config = dict(
    train_examples=36250,
    image_size=64,
    targets=['light'],
    bias='all',
    qk_norm=False,
    layer_scale_init=0.1,
    inner_norm=False,
    patch_size=[4, 4],
    optimizer='soap',
    beta2=0.95,
    shampoo_beta=0.95,
    epochs=77.7,
    decay_fraction=0.4,
    final_lr_fraction=0.1,
    adamw_weight_decay_other_params=0,
)
Rows from block 9 of a small image classifier, named by matrix and row number. Rows with one number belong to one neuron. Each number is 128 + 32 x the weight over its row's rms, rounded and kept within 0 to 255. All counts start at 0.
After each neuron's rows are labels from the 100 images, of 14976, where the neuron reaches its highest value: "top examples" is what is common among them; "colour at peak" is the nearest of a few named colours to the mean colour under the peak. Only what is clearly more common there than usual is listed. The data: rendered landscapes of hills, water and sky. In brackets: how many of the 100, against the usual share in percent.
# fc1: MLP up (model.blocks.9.mlp.fc1.weight, 1152x384), inputs 0-127
# fc2: MLP down (model.blocks.9.mlp.fc2.weight, 384x1152, transposed), outputs 0-127

fc1.127 [124 120 174 203 129 172  91 127 174 118  82  91 123 138 171 172 143  97 134 170 135 170 129 161 111 112 127 105  86  83 136 108 113  90  82  33  68 129 185 126 166 143 120  97 107 107 129 101 101 102 113 141 135 181 123 152  83 122 150 128 145  98  80 140 136 105 181 113 142 126 144 146 104 158 138 152 138 143 158  84 147 136 146 146 122 118 127 170 118  74 117 156 139  83 137 160 124 170 163 185 111 109 102 109 136 187 140 129 105 148  98 150 110 106 109 123 104  71  96 161 198  91 147 149 123 140 122 126]
fc2.127 [121 138 212  94 104 130 129 131 162 143 135 147 143  62 116 127 108 155 154 161 120  81  99  85 108  99 104 125 130  90 122 162 121 101  91 114 162 120 103 101  81 106 133 122 136 156 129  95 171 130 116 115 145 130  88 159 104 135 142 165  97 205 146  98 102 126 154 115 111  63 104 137 114 176 121 115 126 122 131 169 129 125  63 159 121  98 147  82 128 150 131 183 148  70 152 113 117 157 133  83  99  87 137 115 121 156 139 107 198 146 136 119  92 136 150 143 122 100 123 122 173  88 101  93 138 106  69 149]
top examples: noon (100 vs 25.3); purple alien crags (73 vs 14.4)
colour at peak: cyan (77 vs 7.4)

fc1.226 [ 92 135 163 142  64 133 131 102 131 106 178 120 118 147 101 151  45  84 129 126 123  80 156 167 182 152  89  87 131  96 100 167 106 119 190 165 104 173 143 161 137 119  89 103 139 134 129 120  70 109 141 133 123 116 169 128 101 117 102 198 146  77 157 166 132 129  89 122 183 114 115  87 150 139 148 104 167 123 105 108 157 112 123 106 136 145 207 128 145  94 124 140 110  99 100 202 146 152 110  98 144 128  88 173 123 215 146 127 125 154 147 131 118 135 137 153 104  81 147 124 167 149  87 162 140  93 139 146]
fc2.226 [115 136 124 154 152 154 151 106 148  82 158 132 134 218 154 133  79 113 120 114 154 128 134 144 127 175 144 128 113 184 151 130  97 181 124  98 108 102 135 126 130 168 178 137 139 137  55  96 133  78 122 178 159 158 195 194 151 139 124  94 124  84 131 138 120 138 142  65 175 149 163 188 130 198  99 100 116 128 135  47 146 117 129 141 177 132 176 186  98 109 146 146 112 137 198 153  98 163  92 126 168 169 128 129 168 101 155 204 143 140 101 105 142 140  91 214  58 117 141 137 116  97 128 110 171 134 134 112]
top examples: overcast (100 vs 24.5); clouds (100 vs 61.5)
colour at peak: pink (69 vs 8.2)

fc1.296 [ 97 121 107 180 144  98 169 143 128 155 129 111 117  99 133 118 117  91 110 158 148 113 109 116 185 126 144  93 129 132 112 149  51 124 141 127  82 144 162 127 181 117 145  65 129  98 110 150 115 139  86 128 148  16 154 104 120  86 185 116 115 126 108 165 134 125 134 117 184 174 188 180 174 123 121 129 159  97 138  86 132 140 111  89 106 137 179 180 163 114 118 102 138  72 207 179 116  90 130 116 171 118 106 184 148  63 116 126 202 136 149  86 119  80 119 170 119 148 186 147 112 176 161 182 168 108 155 115]
fc2.296 [ 97 105 109 144  87 127 165 128 151 136 131 108 184  53 139 138 102 112  81 102 124 155 111 143 115 155 125 228 111 130  72 111  78 109 139 109 138 163  57 123 117 162 145 126 120 164 151 139 137 174 184 153 101  57 133 105 138  93 116 142 172 180 120  96 138  80 147  80 127 148 188 103 142  94  80 134 105 146 137 122 142 117 114 110 103 136 126 142 108 129  70  98 126  83 147 129  94 130 139 147 160 130 128 107 134  85 121 188 173 114 129 155 213 156  91 118 124 134 121 142 161 131 113 115 124 115 147  45]
top examples: overcast (100 vs 24.5); clouds (100 vs 61.5); fog (90 vs 29.5)
colour at peak: pink (76 vs 8.2)

fc1.501 [128 176 129 208 155 178 172 135  54 122  77 136 129 121 147 143 113 121 120  91 117 107 133  95 118 149 125  97 133 160 111 163 144 105 162 145 116 133  83  83 116  76 139 141 184 131 133 136 171 123 139 148 130  69 113 121 162 130  91 134 131 151 100 114 151 111 169 154  59 153 195 144 113  81  56 127 199 109 139 210 149 145 144 190 144 119 148  85 123 147 149 124 118 124  75 102 138 134 100 166  92 118 149 164 119  96  98 100  50 118 135 124  85  84 105  78 125 106 110 142 136 103 154  94 152 124 158  99]
fc2.501 [107 161 152 183 124 147 111 123  87 147 130 105 103 139  96  89  53 125 165 140 119 166 120 116 200 172 169 144 113 160  85 125 105 127 153 103  86 106 147 224 148 133 136 102 101  97 126 105 135 124 154 125  96 126 111  96 121 147  78  99  92 104 132 158 141  99 154 116 162 123  91 133 106  84 159 173 143 170 139 125  69 114 142 119 144 114 139 123  82 124 116 143  91 116 153 136  76 144 150 124 160 173 119 142 153 148 144 135 119 151  88 185 175 126  89 124 118 163  97 141  97 181 104 134 167 119 164 175]
top examples: sunset (100 vs 25.3); red mesas (33 vs 14.5)
colour at peak: orange (27 vs 5.3)

fc1.553 [ 91 154 123 134  74 156 117  95 150 164 115 147 156 113 117 137 131 116 102  93 135 110 134 135 136 138 107 195 210  64 115 155  76 126 147 117 105  96 130 132 179 146 111 171 114  82 114 130 108 125 118 123 136 183 146 141 122 120 144 156 128 114 136 166 118 148  74 100 135  47 125 130 153  73 112  91 131 160 122  61 135 105 155 165  81 105 134 120 163 107 103 115 132  66  84 132 131 108 101 112 133 112 145  99 121 178 148 100 148 153 144 141 150 122 168 101 140 114 141 145 122 125 151 134  81 142 159 142]
fc2.553 [ 85 181 139 183 158 131 131 122 173 128 110 156 149  89 157 147  71 118 114  99 153 114 115 126 163 146 109 146 140 158 220 117  62 130  88 126 114 128 165 110 139 128 114 105 114  95 110 157 136 126 179 179 156 143 143 202 105 153  68 151  63  47 144 117  96 143  97 177 128 150 172 142 110 151 117 134 141 142 131 120 129 131 129  84 141 172 101 145 102 128 141 103 150 122 143 181 120 113 125  81 174 171  92 149 171  77 117 135 129 126 136 107 106  94 139 109 129 128 157 119 135  70 168 158  97  99 101 163]
top examples: overcast (100 vs 24.5); clouds (100 vs 61.5); terraced slopes (47 vs 14.2); land: green hills (36 vs 14.3)
colour at peak: grey (76 vs 28.6)

fc1.439 [113 174 132 151 145 153 143 139 100 141 114 180 160  64 163 106  75 102 146 112 150 132 108  58 107 102 118 120 133 157  88 160 196 160 173 171 137 158 119 135 132  98 149 156  88 137 114 133 153 176 174 111 109  52 115  86 169 119 111 100 137  93  87 161 150 108 156 111  98 147 156 126  97  97  47 133 188 135 104 192 132 107 135 157 198 128 182  52 136 144 111 158 139 148  61  85 192 122 113 117  76 136 115 164  99 127  96 131 122 167 135 119  82 132 108  78 132  93 110 126 172 127 160 100 162 152 159 112]
fc2.439 [203 143 118 160 138 134 113 144  91 129 114 153 161 128 135 143  79 143 167 128 132 143 146  78 167 146 135  93 143 191  82 113 133 115 140 127 143 158 122 159  77 123  93 155 107 123 120 161 129 150 146  74 121  94 144  59 121 110  42 100 110 105  56 116 125 111 108 101 174 131 169  97 109  88 153  98 167 139 129  68  93 110 169 134 141 135 159 111 149 113 100 194 135  86  81 170 113 100  93 157 138 159 113 113 105 148 149  30 123 137 135 150 128 149 130 132 129 136 129 134  91 133 140 136 148 142 162 232]
top examples: sunset (100 vs 25.3); red mesas (36 vs 14.5)
colour at peak: orange (39 vs 5.3); brown (38 vs 17.1)

fc1.404 [116 100 180 140 133 177 138  71  99 128 186 120 117 164 126 131 139 120 157 133 103 219 157 117 120 105 110 120 137 123 121 108  71  75 173  98  68 146 213 172 136 125 179 175 138 100 118 128 109 111  95 166 173 142 112 133 133 133 127 101 110  69 127 173 107 148 157 134 151 183 108 123 135 149 107 131  78 126 172 135 134 178 180 137 111  96 148 139 158 121 159 141  96  86  94  98 128 139 107 174 155  85  99 117 104 162 112 133 103 178 150 118 138 163 113 136 122  35 114 107 131 107  72 102 165 115 124 122]
fc2.404 [152 167 164 129 132 129 175 142 154 148 139 154 112 138 186 152 142 121 106 125 123 115 112 180 137 149 136  92  76 128 108 124 171 134 140 126  80 110 116 115  91 143 136 135 129 132  95 122 139 161 108 156 184 148 123 115 160 119 125 194 242 128 156 215 135 158 138  99  91  80  74 141 115 139 134  99  98 144 148  81 158 124 102 112 108 109 111  82 168 148  90  61 140 186  98  57 131 105 195  82  60  93 196 119 123 118 105 131  78 172 129 166 136 145  91 130 104 134 125 102 134 163 165 133 140 133 117  91]
top examples: noon (100 vs 25.3); water (86 vs 44.3); purple alien crags (35 vs 14.4)
colour at peak: grey (90 vs 28.6)

fc1.399 [140 137 129 140  94 102 139 147 120 198 134 165 133 100 122 110 125 109  93 150 151  73 137 144 168 139  95 104 105  87 142 127 110 124 146 182  75 151 128 129 162 163 141  87 136 127 100 172  58  74  89 139  98 128 140 100 146  79 123 135 157 154 134 106  82 127  88 123 206 135 166 191 165 176  62  91 139 106 138 127 144 135  72 168 109 126 150 198 146 128 139 112 140 122 163 163 138  81 102  81 139 132 131 164 174  78 162 161 144 122 147 109 191 142 148 141  82 139 145 163  80 144 116 155 137  96 164 129]
fc2.399 [152  88 181 134 101 161 123 137 123 115 126 155 138  41 102  96  66 132 124 121 116 119 137 158 135 165 122  92 116 131 130 107 162 141 137 127 127 132 118 122 133 124 137 142  97 125 159 116 111 139 120 134 136 130 151 194 117 131 126 147 117 171 158 125  99 169 128 119 124 126 215 121 145  97  69 129 143 140 135 139 119 139 113  87 111  84 108 115 117 145  98 146 133  94 176 207  69 134  93 143 206  97 133 131 137  99 153 125 116 192 137 139 175 156  70 169 146 120 108 102 162 129 125 133 176 126 101 102]
top examples: overcast (100 vs 24.5); clouds (100 vs 61.5); desert dunes (39 vs 14.5)
colour at peak: pink (85 vs 8.2)

fc1.682 [148 185 105 110 160 142 164 125 141 179 147 130 102 175 119 135 140  93  91 111 132 105 118 121 130 165 157 105 139 192  98 151 146 114  89 118  64 129 122 101 195 127  88 173 182 118 153 126 200 105 128 149 117 110 143 130 154 117  87 123 112 186 116 130 148 162 146 109 134 123 135 146 138  88 111  95 163 103 167 166 158 119 178 206 155 180 103 112 137 109 138 115  92 125  52  68 111 165  95 152  91 114 182 148  67  75  62 117 139 145 133 164 141 139 114  43 135 156 138  79 126  92 114 128 139 135 110  77]
fc2.682 [109 123 159 196 113 141 142 136 162 147 134 137  93 127 109 105  83 162 112 147 150 112 118 117 138 152 103 110 123  95 103  74  96 105 159 122 104 123 131 157 128 118 140 112 120 104 127 149 140 150 143 135 135 119 114  83 127  82  88  86  96 123 134 175 139  89 148 156 137 147  51  79  63 100 158 191 173 170 127 130 128 132 130 136  97 108 152 111  82 101 137 177 103 133 145 181  88 116  99 113  77 181 111 135 113 112 123 144 123 172 136 106  70 112 123 158 120 148 123 147 109 182 125 125 120 101 143 163]
top examples: sunset (99 vs 25.3); purple alien crags (44 vs 14.4); sun or moon in view (33 vs 8.6)
colour at peak: grey (61 vs 28.6); pink (26 vs 8.2)

fc1.662 [102 126 122 121  70  76 115 130 166 158 118 110 118 122 138 145 157  77  89 196 179 110 151 164 103  99 131 189 115 131 113  62 124 136  91 166  82 188 131 103 165 155  92 103 118 103 127 108 116  96  97 110 138 140 171 109 107  35 133 135 100 202 150 130 174 167  95  70 177 131 142 100 190 148 143  93 111 123 139  86 137 161 141 112 108 127 131 169 136 157  72 111 133 120 254 194 119  72 180  92 176 141 101 170 144  60 147 162 111  94  65  93  97 123 116 131 139 143 112 145  98 190 116 123 164 114 131 145]
fc2.662 [164 117 109 151 121 117 141 111 155  75 109  86 139 124 159 132 166 144  77 160 143 140 132 154 116 120  97 235 133  91 162 121 123 149 120 112 113 169 158 119 120 120 127 124 146 123  79 108 150 112 164 162 162 115 132  86 153 145 167 147 124 138  86  54 163 119  95 154 158  96 184 102 117 106 125 177 118  98 166 101 115 150  79  88 144 128 102  98 118 143 144  79 130 140 102 160 137 132 157 133 137 165  92 141 122  93 137 154 111  59 135 129 158 133  99  76 118 125 111 125 144 111 146 148 135 151 124  59]
top examples: overcast (100 vs 24.5); clouds (100 vs 61.5); fog (66 vs 29.5); snowy peaks (52 vs 14.1)
colour at peak: grey (92 vs 28.6)

fc1.107 [118 173 146 160 148 154 150 130  78 127  96 123 126  62 167 123  50 106 154 123 142 166 129 109 149  76 105 112 112 149  99 147 134 145 149 134  92 120 160 128 163  67 145 135 147 149 116 151 152 123 162 102 115 101 113 130 162 127 139 118 151 129 126 156 118  77 122 150 116 113 141 162  90  69  85 158 192 137 168 137  96 127 102 180 169 154 173  56 132 121 102 125 153 182  47  94 184 126 119 143 102 124  84 142 104 210 104 138  59 147 123 129 113 136 118 126 143  53 103 133 158 137 145 109  99 143 143 114]
fc2.107 [165 128 105 188 176 132  94 137  98 126  89 136 123  75 151 126 126 105 142 141 138 130 127 159 140 129 137  97 115 224  88  95 124  99 157 145 140 174 118 135 120 123  77 146 117 123 120 115 148 172 125  81 119 153 107  62  70 172  84 106 178 101 103 108 125 116 148  98 153 144 194  85 131 121 165 112 131 104  86  69  76 124 140 113 147 136 153  91 158 103  94 157 162 108  90 149  90  83  93 109 142 167 114 129 114 137 140 103  98 159 116 140 116 127 146 105 137 107 110 125 118 136 116 147 128 147 203 177]
top examples: sunset (100 vs 25.3); purple alien crags (43 vs 14.4)
colour at peak: brown (81 vs 17.1)